Weights of a small contrastive audio-text model: text encoder norm rmsnorm.
Rows from block 5 of the text encoder, named by matrix and row number. Rows with one number belong to one attention dimension. Each number is 128 + 32 x the weight over its row's rms, rounded and kept within 0 to 255. All counts start at 0. Numbers have three digits each. After the name is the row's rms in percent of the matrix's.
# v: attention query, key and value (stacked) (text_encoder.blocks.5.attn.qkv.weight, 768x256, the v third), inputs 64-127
# proj: attention output (text_encoder.blocks.5.attn.proj.weight, 256x256, transposed), outputs 64-127
v.56 092:146102179136095123116104119168209098153153129124098168142124188123234099112110111075152124130111118173179072153120145139096094192101108174123082160130160084101080120136133175126109148154096113
v.57 098:119072093187144061157075138101141118090079096097170167162137064103152112141137183073160127132113114089099090171135120094149180167127175097120139136117139113079159061163140161174122129084121121
v.58 094:150130164141141182144161132151171170146152101143206113169133178123109161147089077155153166088078127092139065146154138158126145167166134166107160107086133196170122128122090099135127136135174165
v.59 097:112126157083129097120114180079138158051136107219204147110130139109143093102116147094123093157048112077149126153127101153174125177154109087119180155114141142141154134156118118136187145192073133
v.60 096:121144106119094150107241130168112136126138168144158135060103095169126149150134145140131123122190145088126133159144072120096126157137138149099093124124126100145145166084114135136098132079182198
v.61 102:139117140137119105127129138128145106165104147115134129169089132166142143104179130030130149087133167060153095128108132113123156085136115196112083053143132117086173124164126129068094201133084080
v.62 093:083093108142128085145149129255233074139165103126139114149108142080115206096116099158128170124095131090147167143106145169058138126116166157112131209128157129143101114168099156122145118174123167
v.63 100:105196151149159098100177117192139099143107149083139140168168179111143138129113099144088132053126156036125033121157117133107126177142105153118118108158165147110144167110078138104086131106147151
v.64 103:145106177146094178097113148128150146104135133189081124152114142167080151135101077175143148203149133178190120110175137153109119093158085064056237098111191122130167130109129152121156140107090143
v.65 101:118148145175107130119135172085157158143185132149174096129135155150089100114098189167104132145144105103112141150135127117088141130161067149113091113134110084131167111172072141122036152119126097
v.66 103:037152127092139064077091157104092209106158128147086149151093043137095076197127139145136094094099100111158123149121151110154147196126123123139147165142127108179061209134121135082092096159146121
v.67 099:147134127135155139136109118152147089164062129127136132115127179121147158153152133195103207161082115132132108105150152116102168112137108164108108076163214215092110134059080085203116114115110132
v.68 101:118176147165064132153183085188045049083103176090142129094162084080149112087186105119135099171148113073148148116138151200132089116175131121142089067120100068145128166142089108104113144179073175
v.69 096:148091118175048136126170130069064113085107092143115080129108125093180101111101162167219159121149174085120181115158154112115109117166158121087172163130154076138130153150138063145127112136089126
v.70 088:155090131127177139166156121123122093146123109137139103176168123108171176170130082158118120122117176119086113127149120173158085124133108194134116133131183069098071202135136151083159147131173100
v.71 096:103171140190090160142090139156116195150057107132168141109086063084126122112144118194118118127141127124117118129104146224083148102134156104103157130075134138147081108151088177124170119161069098
v.72 092:112135119109130166142085107122115115149143137122100188152112170165094191100082141136165137115086117098149145207065151056112164173130175165140091167092180086137167095133164138159112160137180097
v.73 105:133155138182149100075141140129107183166064140144129091145128110113094190174109067111132136130118140092083105151142137141105105122144131135135160156108070099166137104082145136127159083122129134
v.74 096:176190197149183115131100115176160117150099167141105139214152151129115118189142128153071177100135138163149088116127099102184150143097183113097112144144123095118129077094088181136106152111143149
v.75 102:127158110135134174173134115194123102110158155157201139084177134114122173158126133095107099110137154127161141158149145122161121110139064135106117183142106092125144123135178091075071127128172122
v.76 106:147110125115098138152129152151166141083142154178126151123138129141126140101104085204122156119152142112101119131185155109158122194177125092148151137074108133135108127130121164094147143126119141
v.77 106:122136102113116182113181106071205208188121157110172086142150089151132166178119127072184074117085092094160133110155119142196197147129184183144132123092128168103133110119160089124120088170065154
v.78 095:169137157189096114163112118139102129119127155148177101084178157155101135106146136153147111088139200198056143127150101133167103128090096156113111161080082079063134100173133194117100099090121106
v.79 098:077157145161150077188154166091140143084185102095164162187137151091103124110153150088092136089120031143117138087117172136145096114153127114112103109085132124131120147142132143073144112140157155
v.80 097:095116148142144157105170135112088139118138114153127130158094127108135120127158083147162113200142130064076129145161124134092149168196108133132172159122155155107133110159112059098073143107168135
v.81 105:125121137149132156098156121095082120117162118145160112157092104080111138139123075088074052098142080055196085177166125114082116087168164122153126127113180150125135150103138122162118138177096141
v.82 110:117104129164171172144086141135095152161167148164122158151138105154143120099087076159109073146103104068152116120153107084144138139139155122120146119087102199150135123086146122087114037125134122
v.83 095:114115109096129131125121146153124177122119089122146093122094138126149156108144120106153167167165097168128124172140096143147145131105066110109097121139113119174101139166178084070146117106128120
v.84 099:104113174189131163171116098101109090146140069135076085166157086177149105118177126119106091104125189061134134174157114131208110083086107147133119113103111092162113116147219093129114135147168154
v.85 100:123139118160115110151104124176174101137168090099131106108161089116156108078172128092047111119116098104154180099105128144149137128117190131084110109122143195065149146148109176125147117098132146
v.86 100:135135157075172113128110091148144110123113125155133180098170199167161140136117097123075119080129139118135147139108126050146175039102115157168165080166100144167130136124110169139113090191167134
v.87 105:129064117111150109151101154111129149140135189151099175109173098083155213159129115172087090091152119117117117073072081100067147097091151164138139146150141125180157171137116098082065111135138103
v.88 096:123125112109125170126116179124152112058065125119156094120095167113103081099165161147090129144096207123141107090197173158153091202166157096090107136156102090119116103132170155148092101071128103
v.89 096:106139057083146112101092070123144135104161185114152098158080135104159086122142135140085122067148172113138195190135071106074127110163168120157148088157123112179111143065176093128163166120098137
v.90 093:124112013093167149119127071108115178076165132114145142185121111158135106130133100139124129212117103162161181138203148104115152174148102140133092089201116161073139118127143105165100094087107107
v.91 087:138130131096152085084107180128134141110211139141161085100135154069143108119117158098128151130168120149131113143174144098105122099109135164120176122163167091137148130122107073093144089112163132
v.92 093:128113137125121107137118138186143158171175134121142168090128120081093147161126106182195161135181156045130125133116071111165135114135101113115063098101110128174141118157139135117102121081139130
v.93 107:145134154084152106186055090092126118131098163043111150128100057152146074126146092179122133065041173158123131128114100077103081058159117133054143104094121179144145059109122081091131084115112104
v.94 094:139139092133151199197166171154115129111084110134185147144175155122092124131132136135145120137116139114163159177136120132124207114108136124176127114148177097165191072169076086177055142126117171
v.95 098:181180127146123115119132177196128201090145126125225075070211134104115117125137126124162115159208101124129122167128165137108148129094110099138166133127122154112083132159156160129111131064164122
v.96 092:071096081073092104088090121140150161108112134033131107142041085133128057187126155127120118136079176159127130151093157165119178151147134181131095101104130168107129133179167140107127145126158125
v.97 095:066140154096153091106118130100158146116141179176065156168130099114170171149075166159148100113119104169163094078082118078097116168191144052165113131092151163060191136082124128137193144111094058
v.98 091:097116178111128115088134075083127113118155138110150124149204144113157128091130194106161080143131177186137175139153101195166093066098108114079126171091152189084167098102180135055100075136147118
v.99 102:155189166192095160186082173149153174151123064191135150152164079096123105106135133145138109155147164121106168173165128106161121100110122088115103111160121083120133136116091172163106157187129119
v.100 090:117198135101101134130158131138164144142171101188156093113094186151119138166084109149105129138145078163114145109109145179145135141084121127089123161123086175150133060172227123136135163129138183
v.101 084:140127163081169107118122106113133146133101143107105106070148182131118092108089064075148141123146140132123110060151128080160170164159158121168131144099144148127137087122115117126125137125156113
v.102 091:154108140125137100129175127109134087117159066133117168110148107172154122131109156129115116210125105183158109179170088164183129101147108137098083208158104123105106079094122091109074130157125149
v.103 096:081120106135154096090109105084155099111113095156142066123085111113137142063174128122115132124030164193111126128086159149059120094148136130133150119045182145198130128128165123173160176132136132
v.104 085:117139175178111116101126123125164071122172150167152167126145058147128126076153158195097098127131154121159066133109084099142087074161134143091157117153157080139077154155126102159104166116119070
v.105 092:109132154149178153095115197078154142094132125163163131118135131090073196110151127174138084127086095186138094079156114137058134119156106096154137070161163105192138096127124095143132101093088137
v.106 090:115123167180172167158053153152092166169177151153137162202218093167205176099104091138140156115107143191149154144152155126158104177114060110155125153153101103146115122106094159128067126139147090
v.107 086:116106123167189074112174144143152115115145141140060133054102074074095158163125157083139126160102061101079080138191080139127142130155139095156132160120189205044164134089156150088154097161092140
v.108 102:068121173087171099140106089127086136082141178150120144176153108146130095202088140127135167101156119147116136156094113110118101109161088124152100109103074114138150101185148146157083165162112184
v.109 091:087101070158166135080099072128126136139084127142133158084070145096126125134114158124147159135171101173097118156169113182134112105189126155088159161168126070106094131144132102094189124134128146
v.110 103:111154152105162121119083128073131093122142105134144136076118116051093151125162066125146118204114139159073078149064053093126112080124154138137155125116180111093147121141159082133170088119136102
v.111 105:149164099074107109127145141081136108175138110132117098096136147107142155169166135095107141087168158150148158139144104106111177179174158159123154078098176187094117102107102137146110071097121116
v.112 102:131086142136161170128112129132220083136080081132127117151160153108106066132113147134115165139132134098164147119103128126142169123118146097119157169183196160176144098114173145138110187140096163
v.113 092:072107122123142088127112111100092102114200136087104095110137141161101162143160118081136066075136101075119111069123064139162170170136091083138109129132124149138150116122147167056113088095152148
v.114 102:149163137111128142142153154118183106131185166148161129158195131098104071105102155135123107082171081167100130180145161099131130133092068110117161095119073096132148125113169102095119191152183146
v.115 089:109095155135126163155099144074171073113089076120098124169168030097104102083238137117104070093068139137125135161075142101180192172153112106107144066119131176107100106145105145141138094128088125
v.116 103:168137114200160117092099095126156112153154107132114117097132132104132132110192104136087167172132111104114165110125080133159121113106140153154134164170176113116091158159133152113129130136059099
v.117 098:151094175140135110127176098141159155159164167148111072119134149140081057147154163116099206122122128149121148159093117101137134122141069111093152135127142143112197117143135042053112094152095153
v.118 093:145132096130094091099144119160128111110151110106147106103130111131142160142105188161150188157069102149213154125079152158140097144189169079130201169130113095093139115160076116099142117145118114
v.119 089:155123126143129142153120102145096108113138107107016108120088163115080170166151164186159068078128157114172104145092153138138138120130138146088162125107141152074081125108112097094154106141124179
v.120 106:197094118123097093145068109125127145133140186176147115097142113097158117122174075158102087121096140158062125135211081118132106128124121118147124127122120146155125109158096158144128094135113112
v.121 087:106099114086150093197053180141120011111183087149159161166183101161155130140128153132140143140130126164105132097168155090145122167156105132094105069128159121198124134130107133135123119140133139
v.122 104:161126106187167131179119116103078200121104097149105132126156127127171099167134077201194101119162103134099149145188089154171171198131092118161137087138145121152075194113103107169116108109065172
v.123 107:139120080089150126201103174081138089151137079084133083091100126140154171139151125102162159145136124103073106090126105175163088129164146157142165050125123090106131118179125147130144172096162079
v.124 100:151129108149117137088126169149125101127133109164112074060124135123150114109090125124110146148120153161142101136117144197104104144166198125099132194150136125118109116138120107045100100107147126
v.125 097:118178126093110139082148108070154154140064158075077117082135120124100147126148128105112133095100137163171116113079110109091094182069160148077135148134102123188101165130128143079112078106095123
v.126 093:200128181114134145098163139157167126091142147121133175152047137141155144123170116087156131074161192157072078110122121056161091126113111166168089110134141137105128101176159186107156104166139123
v.127 095:094128157114158146102154134161115153141104118135155167098133137122133093144084154128062175162088122141112147138090135122180142159166187145149155117196070162144136117184120153107077107149097118
v.128 102:093162182141137096090138115151137116138140095113098108072152168104123172163139075082161152138206131152183139161129123193118124077120113156078153116179178099092148149128145124175167096187102103
v.129 102:132125097123087126170060098141066167139170085189108095155108123113149126160109094143094051141144123106126126114115080173132092176112073137128107149111151144138094116161121138151129122107174146
v.130 099:120097111120120132164104096111103091088145147176169139119123184136106160120152097134135110150114222137145160099130112114179147082083126191180153095143152099088154185157094145130139096114150154
v.131 104:159123132135118085117105111113105103114082124157145183091098160174137101149154117184149093069103147123183159114092122121119161133104138176150140168106105146148127136139060112138092191104122120
v.132 095:093129123106077158169119097145143096050179147149135104146106155131085134076103108159129162155107150100143150127130089162152120143166118094197138060130163103121137195092090080126125165176099104
v.133 109:103078112029130126103148170100191172094106091147040150125138151140101129156127149079096104096147154132148177136030166178134163130129195113126142086119072137127100127079122178102153122174124155
v.134 105:127114160100222095094146141154106112105098146153119095217233089095147078129144184142126125183152185177197140159087121173126126085134128110147113146115061146192166143167157084113121132174188161
v.135 099:113128084106135086112125177100117076125126079127109128150141169076107139168173090098177105151158171135124175135063111078110116106142110147140160122144192099130063160137136160130190106107112141
v.136 104:112139094093087131161160105188117153107167079092157105101205133091144148135132112070102114185147130103165115126122177132216183125126135107127125134069100101131121138130180096131136142144152092
v.137 102:122165157190170117057134131102147161192092066176097102162154093181112133089111165154120092097129132138132138126087160107165140114096114106128093124143075141111065105191124116162099047117189131
v.138 105:108123197143129091159057189137068134146072183091135107189128121090120139130143112063163137150123209127088115067033157160131177111123061139103086177132129169159127115117118076087070131141096148
v.139 094:104146137119166197116181148121162135127154060116095114159180110097118052142099164110123147110119183124130113131068166090127131149158099121090142098130109208150052146129128127089163211095128107
v.140 095:136073134082102129139090108139161123125175179164143175161066194151123099151107194159130076115162146078115182191117133110151144129111188082230106099131133137107142090105115139143063087121133135
v.141 094:145144116153121136115109127134103157187124142142177184174120147203074186135145107105125137104133106084134133173126081100172084114086192129118104096112180142160120093120184151138186146068118181
v.142 104:098084173124154142131093094108112157106176139105165101110082115107157161156127123070140119098135073095135149124129154108100159192123154137125136139206097124107109178133100122183085061090174178
v.143 107:125124120124091096166216159120107102153127158158105119063112140124078159079220115131174141121125095119126077211122093149140124144199110104131104116120166115148122105143178120082171156071145141
v.144 107:141131204110117205123114160112128134107107164133160113145101103123141139144173135136136105153186039110160126211128174195134142145106105148082152172155152129176118128089125047128089118168189125
v.145 103:134140143092157104107133131132101155093126180130115127111038136138135121102136076177167081170074132067102177163080080047119109113130195124180181159118079139101097161094109142185108134161125131
v.146 096:121120149132118164186140106173124074091097120115074124202150163112124120057168112121070164098143167131193178146121090111192144122187132095112078078139099141112107171139125137112126208148093107
v.147 105:140142092132090114120115084162147132092175093123096176152131140113162166122183106063116163166145157112080130136125099136176079177146151164191154218169143140193192125147134093156081121100131105
v.148 104:121126133110147125146120084158119130125105120135116130116099100133092131119097104184131104115173209101129176045115092108147152084156131187158123157119104107113108098149119101095131134058091110
v.149 096:133158151134090060122150164140162143139076152129130103116105149206094085194145117125126150119107178135115070175115121112187135117088135167135147125133091151056124122144162126112121124147144107
v.150 097:098132108134131123079088106145148128136140128082185093112091096115121110104126142122097143144111198123138152150115198106099115167170110142105155148156104131109095067141109092126104126234065053
v.151 114:098139129178152033136124145120128145111129109126131140124069126123045116127172076182160106060044134174096072077152138140160067097109173104167213061174128183116122149142069190079103142147121119
v.152 113:106142121087119203145118104145200085136111114141097087121135059171103179129090159126177092144087152129164075113086135073104153119155219122065131170107076084145076115112142146140113128136109155
v.153 108:121138183138125129121152138160132067160090147173130167129097145138184097123123053124116171169113119089106148151165161104124174089095117103176169092130155149110142136121130160074044208059122149
proj.56 095:133183167045149117127121129142101138137110130105128086150132089086111129103108161116094220084098140117097094166132159133095162061128139121164152151154127139117147153128170067165161116137189160
proj.57 101:091171166112129104107129194132095144086137138164139140081089188092046086103100103160103135101167122127146132079091162098118095132158090106160146153135085142094125096069151107089156103132089136
proj.58 097:144075087095189083139094163151101119126100122123097094091182152157084156149144127082149081122136090124130130140071094084137155098097093120123112087141065109168122131100205151138104167102106126
proj.59 102:111103145130133082086137081147140111127133120100104105169130127104160147087165167170112150120159154135178133106144173107123131106173167170171123119176089106086161132118135096104120110091165103
proj.60 106:173174097182107135127102061159106132123154128133127108152140162067120136125145181141129097111079066093150151146099135154132125079149082116143114090119076137152070134147153133150185127139139052
proj.61 103:060135180172112066120117094144131174078092095117099106120118185131141172162127189147097133103148095177125125127169148138118132147153141143139174151123153134081066078155146158149118091154148149
proj.62 098:141146127123187135086102029137069135104133142143136149133170126134096068137195120115128172083121172067150054115119134066139183125108130117131118115163142130091099073149135159083121176095132148
proj.63 106:078105109177078098074151116119181130092107154111143150087115144165117141085150158148111169129116125184178135126077149088055146138155111091137101132079081151111151099120142121076142094142109115
proj.64 099:160134105140164098065143171127112163216100082120212168110123159125125174112132168150093107121077099066108115161104139071156069191093170116170125168083111151126090104176095120182132103158159143
proj.65 108:114128120132140161199145086179130149114105127112088156115127127101170140147120165125143078074129130166125150109130156117115115097121148089100078149129151155108116155142190172166183114190070116
proj.66 098:197146139106168190165137149169114090138163132066115116136153148114092072127159091174126134103114152132079157141141107164104132061164102133099144147128160191162197074125154080115143114129119174
proj.67 102:138145158118083099156083081211144175132162146134131131107088138151118100097187071098150119183083118181207127144138180092110069150086162122129078149156071110127091141112153182083130123103137109
proj.68 101:165098085105171076111132128133176171127137117133203129171059097167119161169129121093167134064154135175129156098118103135124147131118136161114122156117081121134101108121139187158151138125128105
proj.69 098:126191118126178104128085113178173114142129161131123092161151120130053155114115131084111136071122118132112128145167103149090154109094131142123093102105141201143079150159055166107130101053118138
proj.70 087:063138138116134109141157139139111116095127151120119113141120027111114137114110149135134107109140072146135130143105090137159130117129110099160119146088077169112149089141066079162118122147130150
proj.71 101:114095145075135074155148145118150218114160131165092124136135188099183165166085089101161096082102164144194173141104101095118118157102109153123114125129105181151118123060128126130166175129147203
proj.72 094:153139164139131130131159137098159106087144143085145090136140095114125118141170134125080124140089124165138120063200111185136137171155050089146128110191114161108143157141140104101118105130144106
proj.73 103:151115106102139128169107123080128162123153143117107173124069137183109117116151164199162135104126161153202113120125133135146088185116133168125129072111187150099130176144163130057171114131123127
proj.74 101:131114134147072143140129170141070153147079102150103176070103153149103026141125170137104130176102163112124137156078150122139084130180073114095086134137086077148094167084122073082180126118084091
proj.75 096:100167103116188103100094176089170124095165128089098100073098113096113095179118112150132183124142103175120047086107153182133093143112110124125117162124115122176150144081144115133141136129136127
proj.76 104:153146137199122097130148086125084161218125081144124155147118151113155120171093065086113161128165149143120170181122062119118098069090115146120111151101133121150108176188186121141148091116113161
proj.77 106:130105126112143111169121169117087145086165084227128053134097163104113078100058142176083178126144062112203120092100114151099093148117112146091157158177163072133156196118090148128106175163177115
proj.78 094:111162212097116110069168164054132141116146138091144123165106116099154162187110162157148098147130098139130115162083170117071150116164158107162129086122143223141159194113150090136141097128131138
proj.79 097:148123144107042158157106146104140083149109111122137122080130144125144144167144098058171136118127155126173133103163115126151157149158079146145187107136083138118131157127191129168100192131070147
proj.80 097:127156088107208114134139150117154145157157186110136068172160085120125087173136162137112080154161146195120129111114072083175154116134109145128086127090083090126152128107107097143136100086085158
proj.81 103:105070057128075127147082104153154160085122182119108184092105080141144113125133171139179161116097095152091176129094159169144116165129045164081141111186032140156169116121122121090107121164154158
proj.82 105:202117185142137098109172160115116124104193118083072106144104156114086095188153137128138131076115131105137150101129063204141118139114068141117118119154119109117132121140101114154086182167093136
proj.83 093:158162118111125119109154121126164123136137121100078113159111120136184114187103136068115150149128105042094094129112171088163151112119126185137144180117105091086126117091066126150134186152125091
proj.84 101:143107101082104121099129133116124101108156132172151080105085117052153093148114135126166144115110127126133137081098139105098114118188119108160117132123120100138117155071105166106141190105132126
proj.85 111:114151113102127100148125177071111142110093115099162129149087154173121146164103129160162120167178171178116145107138158080099122160162072101156142109154142088125168147068149080135134107120109169
proj.86 096:137089166108125134143130136125115142109171119086120095131141124117128159169125176149166123141103133083140102099128116148108138191115150091145095126108108151135101139174140073177141171130118120
proj.87 116:146182153063122093123083090125103138076142101086114144144113136160115072130096134132178119084138133104141114128164105160160123169148156121210170066096093130095105043170146124163144087156140156
proj.88 103:142095137135086095104111098153101125153176127120133181104119179141099156130091151138164103142153122173181154126106158061149121115116110169135113120105120164134165146133069116090141155099106086
proj.89 097:169152115160157123134135106129148181099131120138088216043134124148137144152091117161163143086063136102170131126115142147194114154100083163107108139165108163106104162196158122113065083100074123
proj.90 102:158109080147100204099094177117095145109083114135090085147076084147160105096126167182156145153135103195121109120098142149121108127124110169111150166135163116134140113079126084144160177200171185
proj.91 091:093139184172087113160125119110110093148051079175114205142069102183111169090124093144099126155078117183090126134142147134168098135151163099148143134083099125153163152119119144143127160114090141
proj.92 096:169149172145142149147090136135117125113063084104119111130113153154159193133109117141109065122098094095111170102124143156144069105136147116163187113127120167099063111166112073145165146154176140
proj.93 111:123105075117176101120178155159161204113148119180175148141069195141120088125137140084114071178101055074168091175037103170142195179126116121091152077118130117150132164116099112114123179187092175
proj.94 094:149133130167142113093112064130075135127152139110063146099105192124124151176203136130150135146150130095184148104151087185073098079128138065083151142157125168122081168163154133074168093104137112
proj.95 098:133079103207140111064095138038132114195141140126055203138113095182128129118161156115119131130065127172157130174115154143089111114155106168166142157116158122116153125141150089131164157172106104
proj.96 099:128101119106173116176186115137191075110147126160163103145143138179137112042108117078139135185121079133094130120100105082088120126079151088108161132140093128163145244121074124060146191156129131
proj.97 092:158077053123149146159123119166112123179109073122141094074168179140138120111154103166093136143078191119089163152161122123212144147096088129097169102147146082161109079171147135133078136127140159
proj.98 094:141125115095176163131186197112159075124136131124149106189121106177147105160113144131144151133160033108128069105073108090092139090164111176181089113126132123171158158149093104144154123133093120
proj.99 111:097128094121194116148092120088129059121107241113183097090119187155141147184131062140157144137192136145145162125151127132058129091155141160104151151104115165114072077150159134143122143145162097
proj.100 092:109102134158132122105079110098156109161147136121094192111158086135105159155192121159109145182116155105106125121148112157109075107142090056189177111139183067137185132109107097101135087082098123
proj.101 089:081153129110158179140158173195175126131117157163115151163184106181089130134069136121092155180209095113112113128116085160078070097137095082095120170132144167094117114154071180176175137133203111
proj.102 101:127154133142118120132159136148113187137130219227127138169086112122139108141119116126139120109131054139073146069096144062101117096171112156117095105130122145157134136102130085163168127167126147
proj.103 093:130114118047107118178117092154126125118122184123140182130073106128135164118127051069121140174193095110134135151130145075165149192149159141141110118149126096102092167099126160133148144186143129
proj.104 087:144144145113129139150124117099059127051134158099180092107125186114117184161135064076141127101130125095100172141112129164150124126110144136115101135041126175161138085152099160133178120081177140
proj.105 089:178141196127047135143105079164128106147174084075107155067141166171164132154157130113107173096185131090104156149115126088141156119091103097117118134051077158090171209164149115142114169181117127
proj.106 087:163152099119131091146135157091119121110089070109079105039102149147101110205133130119089158146155091090151057085135128157143181079122195164078110137107153152101121058114117078156115097133168110
proj.107 103:126148117124075138203119121150068128150138117173159080198119112086151113119135093166117135122119166120114095155129098146153065144145183201104097108154141070150083159137131102173196106133135168
proj.108 104:148143098148122122152152112156188142124116088041151122084093117122104155109178093108146138105065116148123095057133086177137135208149089143118168147151118130109150162141156113113164126106111115
proj.109 098:131148106147119140116159158149171129094132123059134091172152089156153140080099100130150121161086115107098092126134136071126121161064154123151135141174109208196174096135121145070138120042141132
proj.110 111:134132144151192148116126147075178222066125120116096075148094152145194202154107164178130092071137054097119144132111095156146118140132172082115181096068097131160187127200096125119116128143120141
proj.111 105:129131177074112147186159113139135182144120164199117116168152143104114088126143140173151160144117076154109158090130148136140060141140131141105104144227155153158138184133130109134136138136120099
proj.112 099:138126080183090078122163132138087076147146144120176153111146122175096113132151161104107100143128114105155040149077110127116090122114143150128140105053094125127118162129045121094179094145129071
proj.113 099:139114217099135143091132091076164160057073096168157096140151102086188083129139133173163135114161153153134144125132128149117111120139152153081131129155119111052121148161133118186159136121118077
proj.114 097:137117127123116103091127110109120142134126126083093147126115106128094098150125137068080193097120115105139102124103136188165125088163153107130087158102130140120107085128123149155173106128102069
proj.115 101:124066106143092128131121112107115212128150170152149101143091166160172095132089124134166126103117173080102101112111161156129088091177162110075121146141104111126138165158179092147140145124117090
proj.116 099:175170155108075144055174175162101143141077170172148150156121119113090092164097180067181076097128173175129100160123142117094140155150125088115138124098113146151099078057115129171212111122136159
proj.117 099:086133115128125152134078188059114146133183068138125153164108104137134140085074159119146090193124093122096141133090065144107132167139176087172158103162117111132087106160132173122161174149066083
proj.118 096:066129180122114101111092063147098179132096118161189106097131135140166131115151145083139055172169129126077097102142109090102137096076124190131066100183157158188125160136159140137124133081122166
proj.119 097:111146172127166113102165169109130125144139188149213117128197087137083092078068140111055154162080083071114086163151141180100054190094174146119158146136054086177101118083073116168115120119188071
proj.120 102:108222123071133093152118147103197122103176127096088107123107208126126121144081124164119148147160143125146135133085185106151107129094109090149150093152111127096134124158139108184140119109116157
proj.121 093:081099145120098208137184097165095192144133107094119126064064168091158134177152086116156141116113159081123127103100145106158130116151071086118073182130099160150140177130125098131151173166071141
proj.122 099:117103137100100151075162126150156099159142141146166130147072082106156114129087092124096128150089124147179115149102147104133114078138159155080171153172071108087117066139125103120144149165147152
proj.123 110:073067136159134162106130136104132107112105122177103140228148087116110144093122156139099138118150140118139118097128164053102193159107070073114161147126172177129153183152111089127123126133103143
proj.124 098:154161136147118117125145165149104188092116135167104179185177117102092179190158119134129093089135135150152121127164080150096096147102168152137139126101162144117059128095148114191139150091166132
proj.125 094:085170126136166097086128171144138079117167127084142114165119129158092073172070163147088140114115180103090143151174108164138168141119121134196119148124123086143126179070149145089086140179179093
proj.126 094:106170130122183149119092099127112135126077163129114088121176167169107147151080121108083107174120091115183175175091153152137120102140173077152187101082083085146134131088101059127149132109158085
proj.127 096:176123089207105149151122137111124126137176128094073149122114133110153196148095113190211098102175145099077084121121100115096111123113108143059187148137174127152168118149152097144159114101134174
proj.128 104:158113105153135133137136103163112123114090102166149162107165090173108116102183192136141144135103117064112137114192128146124109088132118103126088114098065126131034128091172130119143144129147134
proj.129 100:194063145166155108149202160116135094100104117063175126102150163151073155100142124237183131124084104165114149046150140103139118088126155156108135105100080131170112150091094129136185165150119179
proj.130 100:152107087155102077117128155116156140119136117072120149101048117171145149124095123145126155091121072135118126135157139145102162174137180152119132137083134162186142110110101054090115125170144121
proj.131 101:100109128138165147235111092120150163122202128119127139137119117113104139104142132088152110144094079138098147122122136117162146151135141080066158102120157112115061155087131177139101155153095160
proj.132 092:147145162185183137104146123116061168118066105119112139049144122148116159156103127132127151150136131143089043099069090119090095158099143169115088157083096093121109100130153121115102075078135138
proj.133 103:128156071107126088141161094102054089172171136043141085151107164102108131099135052133110135144127134127148087083155155056162104129139114172195138111133120147117159135141146160124047178094146101
proj.134 098:084149114156093162137116074083131162160101105137116167134101096179105182118158103109103134086109111060134111168132100110160110161113134097166115151153162136076172132042117109134098148109086076
proj.135 090:136102151175153156108055103093155118049151126104112149152115073118113143124119119084083221109153169070104118110125149122166106150096125085117124104117111144155176119124129061133122162147151090
proj.136 099:120104137102143173125128173099183163108129086079128095133097116121120141102104073146148127114166063188132134112074097125162131065140133135215079124150129107136233066134091131158142107108117169
proj.137 101:162063082157106125127115111102112087134084160116105140091164116092158111175163097156128129169121135140166108102134140124091143111178146132156124124135129132098169157087135117182127168079097110
proj.138 116:141114086121145092114156084190165121204128161048168133097143146202132142139130116108106115120166098054154112123153108117110134124136154114154078169098092146083135146136149125073139110117167101
proj.139 091:120175135182133093083062168133168161103137125122137141102144110153103197061173147034183100044077122149112088186170104145164113129080121140156135182092146063187150169090155094140069161128127184
proj.140 096:191151137117151125096102176150064150120110192117110092109160083168179115111156130180089189153089110127067112093124121136093150095119105197047106140113113164079082167143117153148126191088087118
proj.141 088:129054163111154164124167132099140145120119103098060142148164133094152115115122080147123145138172087133137180103089167119165167133138107104111115150147085083108140171121153133080080150112128126
proj.142 098:185109056155107129132103150116127146168122094164134116148133132098115108166137169186111156204070134134125120124150131118165120153078070136150122097054136168112150153109150106111203107109084112
proj.143 104:156134158156146108133065130106169084096176084130164121141108196109162088173135163076065156099138195106138161093138076063134142106125126138130157147112159152167142181081107097103101103128088082
proj.144 109:060155087106124123135134091208122161107104130091190129136135142125116122103079131134067161160096122096098149099122105142136140120132128097182103102125055144144127091139201112175190149105078186
proj.145 099:166155126092187125112124080154154160102087114103171157091087138104159151148077130151133127099124120144052079094106167143126156091110096141100136047136140108119126109147105140124131172103104172
proj.146 092:211135093153201069112104146105136162092095078140139102122112065178152147122120108140176132134103176172124078118084153121102108131104119157092140163147126110165102108104153090203109094103150118
proj.147 093:113097111101134152154105097182154112123132161166167099169116119116121103083110105099195139213129149147161085132164153133151158084102113099042159100067130075117115115169141125165154136210095144
proj.148 098:150100122142112060113086124150171124113177167144152131220158139182129105131166110138086127060108087128125048189066187161145076161145128141124153105119120114140154173101188165151060119131196087
proj.149 098:115113116095192143155125150103129149150147106118157141136137152124124107100089164063211116132193104123128128092120141167051154112114160141081099191124144116190107132123088151165143100156153144
proj.150 096:183142187132121105147141046135140135136081131190090151145107139162124143118124144153136102138095093097124095095187132149106123108086124156125097136093149081100112149135093159187142125110139163
proj.151 108:117118138050115150128136105155134122093122058085112188129179212137147126123067138100111124114163151051128127166110093180094138145152094169107135209086185024158087114129159171123078142125180101
proj.152 115:106131163115131080159126087098060147117121148166132152173082087101162142097137090113103075110114070096143110157208120131183034060112115173119124089160184132159135143121113115106162103138115151
proj.153 106:123091182097114165138118104114133140129117140115116061095192089148151160120120147154176118141070158178106088087151067147148072148190119108191068135086067154122124098106141150171181131128145154